From a checkpoint of a small sound classifier: depths [2, 5, 2].
Rows from block 5 of a small sound classifier, named by matrix and row number. Rows with one number belong to one neuron. Each number is 500 + 40 x the weight over its row's rms, rounded and kept within 0 to 999. All counts start at 0. Numbers have three digits each. After the name is the row's rms in percent of the matrix's.
After each neuron's rows are labels from the 100 clips, of 14848, where the neuron reaches its highest value: "top examples" is what is common among them. Only what is clearly more common there than usual is listed. The data: phrases spoken by 400 fixed synthetic voices. In brackets: how many of the 100.
# fc1: MLP up (model.blocks.5.mlp.fc1.weight, 384x96), inputs 0-95
# fc2: MLP down (model.blocks.5.mlp.fc2.weight, 96x384, transposed), outputs 0-95

fc1.372 098:510485506487523501494417461606444434538559438478506523476444494463445500513522444514482494455466528472578477469481509492542490530511468474443448493431483537482455461473524461498565410512481457509507511468426500521488482536547506520524509460564581540424474518509540496537458518558547588474
fc2.372 108:600438429512530445489488473444501486561433427426476532449510476509547543535466496504501432511462554523543486468524513485511488473485467507530486487490526467469488536531484583466483481450583532506479458484524419489503516471534493478482560468539484486511550485599513491417554481494530603519
top examples: low voice (48)

fc1.66 090:524529526559494521495481473475439500454475516556501452561484495520559574535501443468538551545470595500483589494564459526468527432484561511530498511527539493545590528418486544441487634539521499498530490495446525515497420495497492509503527517546461499513557490476535535473515530525518481539
fc2.66 099:402463552480491490520499511489557432514474487504437510490498479500491438505492457560478573391502505513530501509454474514539448476451490493574428482554465468506514471519513394504488534502426449541504585468521446490480458479426515446489485446511492483481459473526560446437538476508467476541
top examples: deep voice (58)

fc1.25 101:532465520465486486513579491429510480492589479424560541557495534573532469457473487493517489516466551568510523484478508526510539525527506491471531511499555494409569415464529535511546469470492512525550471520383508502446538529564485534409461512455503532510482481484488513534519514571577498486
fc2.25 108:468482512507494420506443479445492515447450553503480499532510487484565418540558462412571522528457517565448505501477428455567443536419472514495517439496455512500468529488534516518482496521447576463475549464490478472539466539549479474572467518485525489591493469580520444545483506483510498513
top examples: low voice (48)

fc1.354 107:507528457414550565436503497547523524529440497608504474519527521544547406516543532469467464460483521457540478470529480460420503424537467471467484537399490511485540511506536559536515524429523513493506481549496551538454534535598525534485539459438491493476498497518537510462514487522505503443
fc2.354 123:519528571501513495526432530560436520483560475523511504445552497469467512450472556444467516547525452532472583469497502494429495523450509480489496389458538433480523444389414458411469490503481486462486445434434502536536484480503493484511500461519462507443511482533498473489482516497496451535
top examples: high voice (86)

fc1.107 106:472436453467465466531539430491492513555444488500482513490543517575538521465519565514561520550431520532480503492523560541523495496530486488540546512548428531474544526454543480494599499503541518441551523479514476585469468519424437472521434481492512437515452484431464568498510495411479508525
fc2.107 125:520473463558503467526500495550505514520496547477505601551491406513492446445505470444462517465548489501482454459502507573538507416514513528536509482512485545481579497508591495531489585518457505485493466525537523454451536492494516626533478509533592494590527557480520529503507460533501516515
top examples: high voice (74)

fc1.13 107:515416529550543415497493488528494490539508577475498469499425546523504459486443498495511479521443434514433496463551575472533503528499536553523431514528473485500529475494562556454512596535452475513479445522513476502421488499573493436487505533491506488491556487522469519531459543455424451417
fc2.13 119:550524505477441542509543581451492518534415543503426540473492446508516413489457533560472518440525503410449500502485452449497507456488438504487467544584503547504480500459531510528525526522442508497556466449474510403517581455531469479459574514460471489495471480491443531530488493543472470524
top examples: child-like voice (76)

fc1.297 095:539461474469466518560531522482472425525441555432516518523593468601512490520518480562560561509486491457538524500554530602525517513508501540519514512542531492396527524442517470438567495486480544470541536531506453569440466476467500566547510484497518497494527465456463472545510459482549504511
fc2.297 098:504435494510504469466481448521504510532484484493495528434462455495581413430516508474463557512432560558509476555500532492515466434426480499480538438493462534513490518603529471511484553433515575505519463471476491441422500473543503505568493554456542482501503560474441516522460560486446493540
top examples: high voice (82)

fc1.44 091:484506484535532497543491539498471512500500446475523499532483543501512481489436486504531514505507449561524550509550441477505518500566482550579497550569503512460535490452582527438487551536488615565478564459488494481478551543509532603529511506494568496448535516513428497551462555510423469567
fc2.44 089:478446467503501503451492517499486462466488485510475475449456487519485493499513531534525507430598616452488512485573506564510465517638589479538550463518480435521529510531481533530520590558501512459528442525521565552502505433565533475462534541495527492532458525517483480526490495464470482512
top examples: deep voice (72)

fc1.10 094:395522512500451506509501504515465548489453534564514408474547568545493531463540476535509499542523509555531519483581472512565495528501494514464479512553506497524622522548464523452523528570542528513566455529544486494527518473492558500540450524427536506619490515461493498538479515529501459543
fc2.10 073:443442529506497458516490492554551487434507564558494486463507524436506543518461513479531463506472504556518473500459472524461502462459509436473518466506491482527530531399462468524498575494516505467606553383577478494517516565557579505473500547442463453518497448453520539541522516469512484458
top examples: deep voice (58)

fc1.374 117:506499475528394477504496441515461477481522487434477415497472452529484486449428522513508522517494456498509511425541407515460483511543497476448547513514505498501513513536533496526517494573553497503458483495467459575481517443451458526488509404454413485444467577514555523503458589457474470455
fc2.374 106:500574458561481443422554529487514525483473498523524477494580499476513554482549504533407595519500582474469544485537575498445556495441546537500511470551539528486545571513524517540536528542572520500565526534459455526449483472463564533500540506479542495543489482525415497501492495518488517546
top examples: child-like voice (46)

fc1.93 096:509580454528432538555537481470521436474506527460511429508512485500507474462505544547462542621494460466527550486526513442527419549542543516530497507528507526427479501434551439558510476467521476502535465455462566531525461529527427518524469480427511463556518467467540441506530499482560468493
fc2.93 096:561514472493566497442516566481518528536490509535461525526472451571483471453420492381498439563516466475477467552526497578546510527537523519514461536472443559550473557464569452495503477450510487528492524447512497515490507480430509540462448551519534503522510515502461585454474501504589536533
top examples: high voice (70)

fc1.347 108:565558463475490541571540489501455561460514523521522543550548554515497418483492571500473478427472497496506389508477498542536573530475441457537488529442547504481494562500444485536523494492514463539548491494492521461503543491559406539481499477543476440520524539499507530607510544565498515505
fc2.347 100:485538468503441493501466521472466510449433511470508474521532563528477578454523557612525482493569566529480505574521523442508479504529453483574511430421521513524526503551540493514525518493495473448571508542507518536504472518476545424495465558528525496607492555530443476480484559440512503492
top examples: deep voice (67)

fc1.53 108:526546480454542482552533530508496526505504506555519563498469453554475454461476495586504456412511525512578496443461500531488552518503426486559466566485574475476462514485444455478540533516491556548485493485500463472484564566518508527531473452524527457493541530486462533552510583618443490511
fc2.53 110:505557462484494462437480527574505521435455486479508526530459563505471580504496514511488557551543524507473558486525525469506494532571521492566546520513483457588467510529475488499550493541569455456533478496523460501494467437461477487549466521542518433535444560563470486540506638500556458495
top examples: deep voice (89)

fc1.346 098:547496464494540530510460518494538524552549495488485599509506530472510495482514452563529441535471531591559534490484443473471521518518520476527495509438472564475463472554510522567534454561537574500447530543482553580527438482526471525548461522497514492429543532594571468553516434511495516514
fc2.346 090:485463550507495457523508475525403498546450495491422490499545520543540540450486523483533553576474582523460535462493482535477548490461413519495496528451489456474427497484541520462525500541561484479482443470513528553481489468519518454569485560547496529465493461597490497493547561561535423561
top examples: high voice (59)

fc1.97 108:518502487533480490486549472491436466483498504560452550485570482444525432505504521561491488508509490453476507514420448518485455495556507475565474517442537472446480497513507524515552454524606444486562536437552554519481513545458414500487471522533468543533544520555478455552598484535534478574
fc2.97 080:495443522510478491499549579445468548495518477458501540559476460488470514484501542572563499532519590523459460524467522533457583499517475535511521569521540508477502474437563444486533440488510481422488536469540546501510516549449515517530591558512504499530546565466504553495508466458465500386
top examples: high voice (59)

fc1.158 099:562513463570536464540514501510521455476538568489516484509449517508527526446506476556475456465505460562589469497532464507537518519546527539494476466432425494460512496469455512536478502442533489563565487485560540460495466566504493436425572446472500549469469455492500500560533492562585546440
fc2.158 109:515463467508527550548471497584431478524528499485490546482520505535524545440559509502455498489436481510415542528492514503528483529480456494552468554513577469525527530418510491527469486464567483588469481475540515437562538429426467483488548473487461472574502458477464578536574536521544466506
top examples: high voice (100)

fc1.39 114:532432482489466545520543510542451496485492501449473548552536517610556514504513440470486517538476533480503501512503475518466487543538502531565479525557508496530502447468531574487583498563513564566485502537473477524495527516560519461472479535516522520594467473500395413491551495405449519498
fc2.39 112:531449478531414428503547418460526521529501501538467503515490506475442570497442521489536487499459482490482420555531523527512539492421498462526553460450493539498506500440445480500516571426486555448542448507486500498554513430571510505517513456475452482536510506525495419449515475420486539420
top examples: deep voice (66)

fc1.176 085:533418497508566406512502505510485491431488552502479540567531470521443550502519540552509517544550491512496437450542521540541513518489507505529533496504406528483572548477542589475572494491467467537541522526505519443471446551526475463538500541456565481475516483551547557589508545499538467457
fc2.176 064:502474527479560551440505496413489480483498562446504547466510488556505474501554503569590563491563453539429522499484452504457541429554478552454421486504486500472472480486471507521523537537493408516558510455526537468473433446524516489474498482512467554496531529471530502529401499508529483578
top examples: deep voice (64)

fc1.154 109:520487530543512545470550463518500518575489544526466419501569549417387508550448500566489487525482481501478475528508445468475464433543502548524565512490506558489485513467486469434527491482455500491508434525504488433516501524440533379553467501517530480494438493545472409531499479498530520520
fc2.154 115:529490490503505449532495485506534400519499564435475457443437457473526493558478463446525494539510455545417542469495437506491549441458441413473455511472569539513458467494483523490470487557495530472543513508446532542547453479533560510552537435526515453505456435489539451454527496447521477439
top examples: deep voice (58)

fc1.150 089:503494445559500439471531499534408470448522479493451537555557477470510449534520513513507509479493525502504545547459435524484549429566522463526451579544515505489575500526532462440507514589542466531526534460453568526443512536507462548503422473464481438529522511468527467479556522534420539487
fc2.150 095:502480517464488461460520524464487520509500497505504498519445457500536568524455546564459466510543572555488434420469577544480585486485572526528477516496455465458464462485485504505515515511537459462480614487478499434425472526492476537460405476464507526574514556480455509450445497479541464451
top examples: deep voice (79); thin (high-pass) (38)

fc1.71 091:465557476468428483564553453551517416449485512491492471498495493537486489465509515586502476446499521515477521485503455514511478528440458501489460450508469510515535445579446467510532551440560538538567492508504462503557517594520496476553494482453529436446526577486508438509513430596494482459
fc2.71 088:423480439508469465521524424489508421515461513487464573548498459504447508422563496505519471518437565517482504492480525498529509479404519514446502466441445550464534444492535523507483540469534569484465491443477472553567489475505514476490562510410421499493537505487519555480462573506562505532
top examples: high voice (50)

fc1.308 104:493492466521461512534523468560419450524458460546412531496437506507438567490474502513481478520505453547536490507463482491565452495422497546495462535518496585486502543466516504500559404509430453490558538529427526525469497449496516475461477504503479511467502481512502536517512558465628574523
fc2.308 117:487455435508544530451530485524459546482448521493553499415484516469535474531510550532514470501486562533503479535457544507512504504484455440474479541518497511459418528538565465581440471466504571542403461482514564461515465526504518556497496463577564464505527495603495530436446492523484482553
top examples: low voice (81)

fc1.206 099:522432476475534453434507441473506547486545500595493481513452481418496512449515504498491540428426501556554578441532477466484458456520564477519477440477578537503492525520490540564501499414499499507514561522501467503482466539495513515551543519509562486476522400502557541471491423477526478510
fc2.206 118:509536492475486508499572523528493499507566502510533483480467493518510467594589525461507545549533444521487468462460483573554505494489518491528482532445499540503463517362431479479481447532519555453438449484508394532482423458488453529490512448457465510482539455506533489513465493503484440570
top examples: high voice (87)

fc1.174 101:521437493496522453501475512530513503571544536429474462564479474451530508491390527510529486517445515526536506492510535557537509481493496526481565470490593496511555503457495448505487461508514563513435474510487468517382500490583455551447499476493446516576459491532521544529551551470562432510
fc2.174 112:540475488592536446552495512490488463489508463543457557518512542516435434465560380501482451479531594438495466538544431495490490460498487543540492473497476558498513562515541556518508509517510542537490426517496463443546502510445420502494486453510504531491463461446496475485564533574536513467
top examples: low voice (69)

fc1.50 104:488564451500514499574481469598522587480442531425470475520536539548430466462566508489485517430470496465495545499536471489530581562541509517485548431473464497522486522488468469555518483499467532532523533420500582527523491533501472475542507458501567523540443471536541410483546493465510505482
fc2.50 109:491516439504537455439505518523429454497449469442571459426469427401445494448452487495570456500569446482481478520497503455465444573529483496500514453580531500520467523426460564508485461547554453532523495485441512510465495491483526496483516559472525419527499519500541564478527499535514516515
top examples: high voice (70)

fc1.368 109:528519524442501573588542519561529466473485514542510508489529478425495500483488548540431521465422474489547529495471564518485486551488597458554541511507541511510483501536485504557494484501573552496493558455480529559580534529493447514624495537503517463456490501505576551503500546500506455451
fc2.368 122:535533505488512494506526473533491435590538535521571516565542469439447512481487489527501492466564498410539443553466509495530585583503506520480494497477541531498426566510533497515527486494450501422585519501540466494424488455454483508521455517503531548482537495578457444549556529477556486527
top examples: high voice (58)

fc1.186 106:524479509476544476513534524543473528427498428499450518536482533490537494501475489493481485473442506435562505495524424500573557428512501506558538548430517553463505589507464496419475519505544526535468462468567506564577533535511547511469528532497522471444504533540502481487415588577476516483
fc2.186 115:445485482460447488524484526537499487487529484520496504470525491513581464518486558515435492456490482482515521470497551502450493561503489580542536434529571459536533534589424602584541506490493543446476432493540528499458496507504560505472568487546511465519523485530442541569569558437512486482
top examples: deep voice (98)

fc1.190 081:506527421443454526467508499521529524569522533551532527555461532477527457553568563445479462498474528483502525518537516422499586465570480484491431481445523471471535469513488518498452533474555500503492552569488508490471593523570518454531547503506540564536557508522525500440435447504559459461
fc2.190 095:529500540487536447535456511440443482503548438518548438487497498456524413503515534527534508494498453564520517461456499497471477514432572487506447465542519544477556506330457536455465493455514531464452475500509506537504523482528456536510496409461451534483544463542526508524555521478521454522
top examples: high voice (81)

fc1.306 108:445421495591527543445475493561506515537521476548525517525479520460516472496533446491451480493502543487570491509502482529544488489564502527552484485542572516511601507599480518547488519430509466450491543507495459573514500553491461477492544564486516479536576431511507533407487448536536473457
fc2.306 112:457484550470554427485498559471542565471526498467492459543482510563506402603530487509484486491522524455519457513460478484493517518511513501502508492456448496467497511334478467458456489499521514481396476475543466533545500536449519523495466471502471563474542412520503485501488566497539478529
top examples: high voice (70); thin (high-pass) (29)

fc1.99 100:515519476502405461496518495484504528546509505523481551562413442456473493446524505549475527491518639486579486465526469517477472507539529533557479462482517510546543510510507545503530540410464540491452467446502445552529478525505434456484429494499516514553527440526515494451550404475528486519
fc2.99 113:494444502469459470465467509523483470466532487518463460497531518548516448535569499507509520554499539495460497526465442526467438561441485493503485511459537492517553559327512505434524512534507476450471497461544510507538479455428469465476498430558521587483509495499494444531493462480510394499
top examples: high voice (87)

fc1.148 101:516464493544509543544461492493550435464511443445516477554452525529589405494458486574556490505544511512519465477505442567492447511494464538511487461446440515489550451534504466480577427526479492502464437528501503506516523439531522506467522584441521461457543462510494531524439464484464405495
fc2.148 113:434441540541553539469509480529528462514469449541491566511511444549543448522494500544488510462495547462524452446506498469466535462521493607513484452543473514454418478530441461459486394458555475534480411510410521481501481499554487525493530553482490475445549552521473525534470496524458457484
top examples: high voice (65)

fc1.344 091:527483517523539437555502502525514486483555588446549475503516481518507468554542466544504577488534493495549507471481583460448561544545531530527524482497565438563459488531523462579476481489418490480526542543474510515545515495521501455522490531564424490456557558436505469488559550562538473442
fc2.344 081:491570404482491530530493465473495503493494460529529500562555502531469489498464475494498464488441469458503560536497532520574532517518486537513544481468470590495447545450537538557591470547492545587514546495497543437480473440413476533482479545467464483461509410492583483503444530523527515464
top examples: high voice (59)

fc1.289 096:522502520557490480548482468505489549530579553508521506534480479513508486580444486551505463502572554489502542529528439486489490466563476501530489475558486514495399454529533532528488519502567548369476463568453547478499438500506470526524495483546503557456560504545487528474576594486500494538
fc2.289 101:419476508545465509517522570499459511555508513430402464481524533463526505539448482494524482478459551446488471458504446459426470497539436564522463496523520492592491507527521428408503521518506497515456531558412546539469518534497493490566471543472507553518506446510591529540517515525485475535
top examples: deep voice (98)

fc1.96 113:445478522502521526539525525505460514466461521485484511423575512545538459469498505508438491546473438531427438531497565557502466537518490547536422538470493505495524497436477488486432504548547481561493461491460536560516530460542537428456520435500484489556595430520479588568519507506522459510
fc2.96 130:533541479443500492512535600515487503513488557557513425487531509473532519538511492559473531530504512484583513495539492564452489529487501521473504489486493522544578514452514500426440465497536527434493494466482489454567570481524495511473534558533458508435478476503419590432487571465518529393
top examples: low voice (59)

fc1.69 092:535457503532579516584598489523540524574583497514506475527468542448532485482454513501507469498427530543515459448517518475483480515564514537428491508491501476402552464465478491503508528475484532521505493481504525546434508475587528515447496508498489512504541432450566489547531537568589483443
fc2.69 099:575547481477507446573510489513484469475477457562471488522522465517468403459496447523441481463482486486486542507527483499537477539443493499582457522515500532520551552342514494481485535501482554509511467482503502474604461514481475468482560478525499570484588512537514509563492524490508474429
top examples: high voice (63)

fc1.138 090:554531490485405532497503512459489489515515519515469589496573472539565509506487486581542477464480508549530473505570567533580531540467519526479451544503488511430491470491515501481515418521498456537596532508518494529521421527472489543483504537459562559556567534508511493451581467484544453499
fc2.138 090:562407487503487555466486496595448554566557453512535506431492503479502485521528507523542556541445602536489474529508438524518457471500533523457474566506506517547461505498524488502472488512517593535467482476488544510490520539512587481517550499522587557512553537488462541491583511509458510446
top examples: high voice (53)

fc1.105 090:502529559550514463535454460538461464524528523457464565532501571456563519516556484496520501565502516468532457482527568457518501518565552506472536501433509533477446519489543466524474475506523463578470531543497538508588500468553523410464460531464457512464590522509488537446512505585489420537
fc2.105 089:528598529499481592522472508534511443504512492514482511572615484509451481455467498551471435528488526521464527497547496489526499586474450546444505491447538535470467559519568503480472526463508460456496474473470556568543568556470504513507440473485492485522442457460520545559439467457503529449
top examples: high voice (62)

fc1.131 096:499486439529551396490486519525516557466465525455513548530475429509519514482491593533528506573569513554473571463478540528468478522470547515467461524559502474501561488520474477416484518480522433502526473498549523513530460562489546461502482504557529488435495510575442562560550444490486566497
fc2.131 082:514511476516471603468522566501476529506509551471524518440428479585462482496536522548536453527529541458427529451494504491601485504466557463575504473509512496467526540470458470463484529478463515579507465483487510373499473458565517496457470547507461467488486478516574519543515538560478545510
top examples: deep voice (67)

fc1.307 089:521519503424419425485522512472515468539503475391552542527525461505511486470457521573557521571430552440490526451482570515552557507448562511457537531537520500434552487430492502520472528483536546458566525520496477499455475543516486469471533571485517507502545494445485546527512539536556527475
fc2.307 108:572491504510553529512527447493564564446519533454547611493440517520552429495511508440521461512460527456508525528496534534594400480505425521466489518483450523500515457512477533533480550499484484528479486518544547496562535456524540526416432523478535526496554440466475498482474523521434505543
top examples: low voice (68)

fc1.29 110:539494493501486504503540540496494522403468467517451462555474517548550544534504487472564584475462537469587582514524423504517503422499540476486540572496576558488516566467491527476507561535544496531491558490526551565537508546515552519477463551549509555457498518523494489474479589517464481532
fc2.29 097:399488520487424531530517530516574506491533486468502511475486497486545448473443488472442525464549445458446506516483510517488457507479533447527485424542520458480522547577428496567567537472447408519504481509527540507480443423414551475473555474512551522543472541491512468439509496487504453548
top examples: deep voice (84)

fc1.336 092:555421488503529492505480507502565454592442430537516472547509494565534467503564537505473552547526562488489486491505482564506482507487493446532469508454531527503497576501425458457586510492606533524523468480503440461518495554485541491477556537540510539418549532556484528523494474516493560445
fc2.336 094:495531553417537568472427528471514533485459498497457564513443446552478543503511533505467485497484512486525542531523512466504512493563513483509563460472511436548493519462448429439539412502519470483429466484544481445549531512484484443457536429489495480584480509455483545532491508415417487559
top examples: high voice (71)

fc1.332 106:505546478558511548513557518435535504538527455456517524492564550484483507580477522484508477461511487527440469451514465492456564473519541494467484513509487512495496562480475469451458476456488451573595546470526503530498533540526456570398443562491518506481514490562485536526630429494513527509
fc2.332 089:590490537471466503493601493489502504496644546516485434517506483534507532490471486452512524502421461485518494553481492538558516504479578440470411495478484504461600449541448494458491539576450476492496443467497503510463470460486536448523507521476455523511539525479504462477572520515457497523
top examples: deep voice (61)

fc1.7 107:497468548546466451548489507593512545573555553456533585452466509515520503570462529576429545587555501536541519485470519471479508549504468464511533451497527491504506496498513532513528436561501563457467519518470524515531500503499494488521471551566564511537544510569496473556572538521452437463
fc2.7 111:460478493570483459548508442519482531548509521492509461431524564538486471460506512539512516489450466485484474477516486486539490570503421556526509543484564601516474506583439458438523530517557461490474460506451542492510531486503526544508498452508513535439427445541490457560613531571501505541
top examples: deep voice (73)

fc1.196 090:452509382508516576526488560443522571494458515474529509464471475479449541502504584529452544520474529533488448427563501533513453481479442534565487492533460547510568559492492529462502464512550523511563553516555522490490412520476491546508455494483464543523549534488459475466447442551506531541
fc2.196 087:467448560481515505465484512502502450417495557542468529509465542455472450441481596463479526489533474488562477529497494590528527514470472485502551440427406472441537484490539525534505540502504544511533486467483515481461534467465406524497503512532480501499486546429587554564473552468513572486
top examples: deep voice (61)

fc1.123 095:563404430477471572445529505482513475535516478504460455502536517407525518504537453543529525461512566472503469482593408525473533457488465497551495506533558493552528536497518525564455477542458483532593512527534485551492520550505500489490441513506532553503572548531534474518520467465559546543
fc2.123 095:477557549445525547558495498556571475425587530568480488474508538546495445470449504491471556536451433562503548497482505522518535519558513435496498437489449528445512508447495503468472460494455509490452527445503402475536502511508524517435536485440470517476550550495491508473505579427458542482
top examples: high voice (96)

fc1.288 097:499474500544436520496477507555467527456496460527469438583488449497506527599485471496484508444494514484482452492543495581564508416496551517486527492532472522510543480528528597563468599529551518500488506538464565509534452485555450543478471551444525513521546535459447470463480521552445488551
fc2.288 092:453505544450452452502516562495472544552414498444515460580457452550499504516478502545405480388592508514481454503468516523509450499538471503474534498553504547492525496588471433461546515510534488532526543479465490436484470502434534460529534521442458523552526495546486473517455544527495461511
top examples: deep voice (90)

fc1.359 082:544446485469545508521556488532503480444535499435477518469455533522557436517538573526497597465516500523514544532451409474485531444523533550458453449440449483427537558456491484493498472560524488506493501512536551470510506556465423467472415537580525491519495504542442486522491568480462499518
fc2.359 088:543472527559436442473527527468526512532501488471491530428484535513527458492479505482563487533522496554478487573509560504467491480541482449554522454512557534548443584483454568445527496504521471543476518497527504472488523533489523601385535541499489507479533534540577390445454522494517469475
top examples: deep voice (61)

fc1.40 104:484506451586409513437475498537472487476489466512490519572517455495532457501439427493467480437445465479474452525547489515586505452582536530561506475514483515471510528503497476535512571543508495556446503476453452514463534511494463522487426475502486511526525497478478436393497543591436521512
fc2.40 100:491487515444468413467472496455536538459505444501578464513448428488512506500521543546424454559479511457510509502513536526504528513522517559445515528511545502494547493580436562507456501500524501402545577567485492465504438535504498532516561458541538549513555459473391545475483500509498494460
top examples: deep voice (85)

fc1.378 093:424497500558480590534544477501447487432492482489489504480537516505478531474492436538483411463537444539483575484522478506549502471570503523543470540453535551483510464492461540500453555501457555596479536559522508482485466554511479519519467526419526518525584437439503552518523469559480458546
fc2.378 094:480465504417583424462468509520543453505473547453518473548460505508444531497517477521450552471537521532486529495504444575516504494505579493484448496525493517513508553501485478452573540564477456506528529553508511582524476466442522444503528513495523482495435478435490546559584569546570494432
top examples: deep voice (66)

fc1.47 094:523473507602471473560498502510468536490455534495521534549477439585539501494465511489523514452503536477479588561503466517473467432533501539502480463552419490540544490432520513499480535512508412463488527585422514506522440512493451564467477551486507557514533503528486478439573569552523468528
fc2.47 108:460466547452471462523503509454480443500539538430492449466460473498531499562420573540486462469464530520490465522518481454483380554477454529526455544485506490478481513620479530447493566474537505539539555513502445435465474455494523541488510514444533477447520530527519471485498467547448478574
top examples: deep voice (98)

fc1.61 096:476496516529474492538505477493481463473551496537526593430458441448410452560505505436444526475436556498512544498536535498500469547503552473550522489470514524453504500476547438469446515502509490450466461550582531504494528501534520557608520578518464477531454465560555512505515493588523530486
fc2.61 060:559505477500561451508505483505512448503505480561544480510440446505572512507496474468484496538528579436529506508501461575457479493459523459470578490458486458491489549426407478523505523535527482484523466519557459558506448595418514510465387478498464541507453537527435509498472489501471563514
top examples: high voice (59)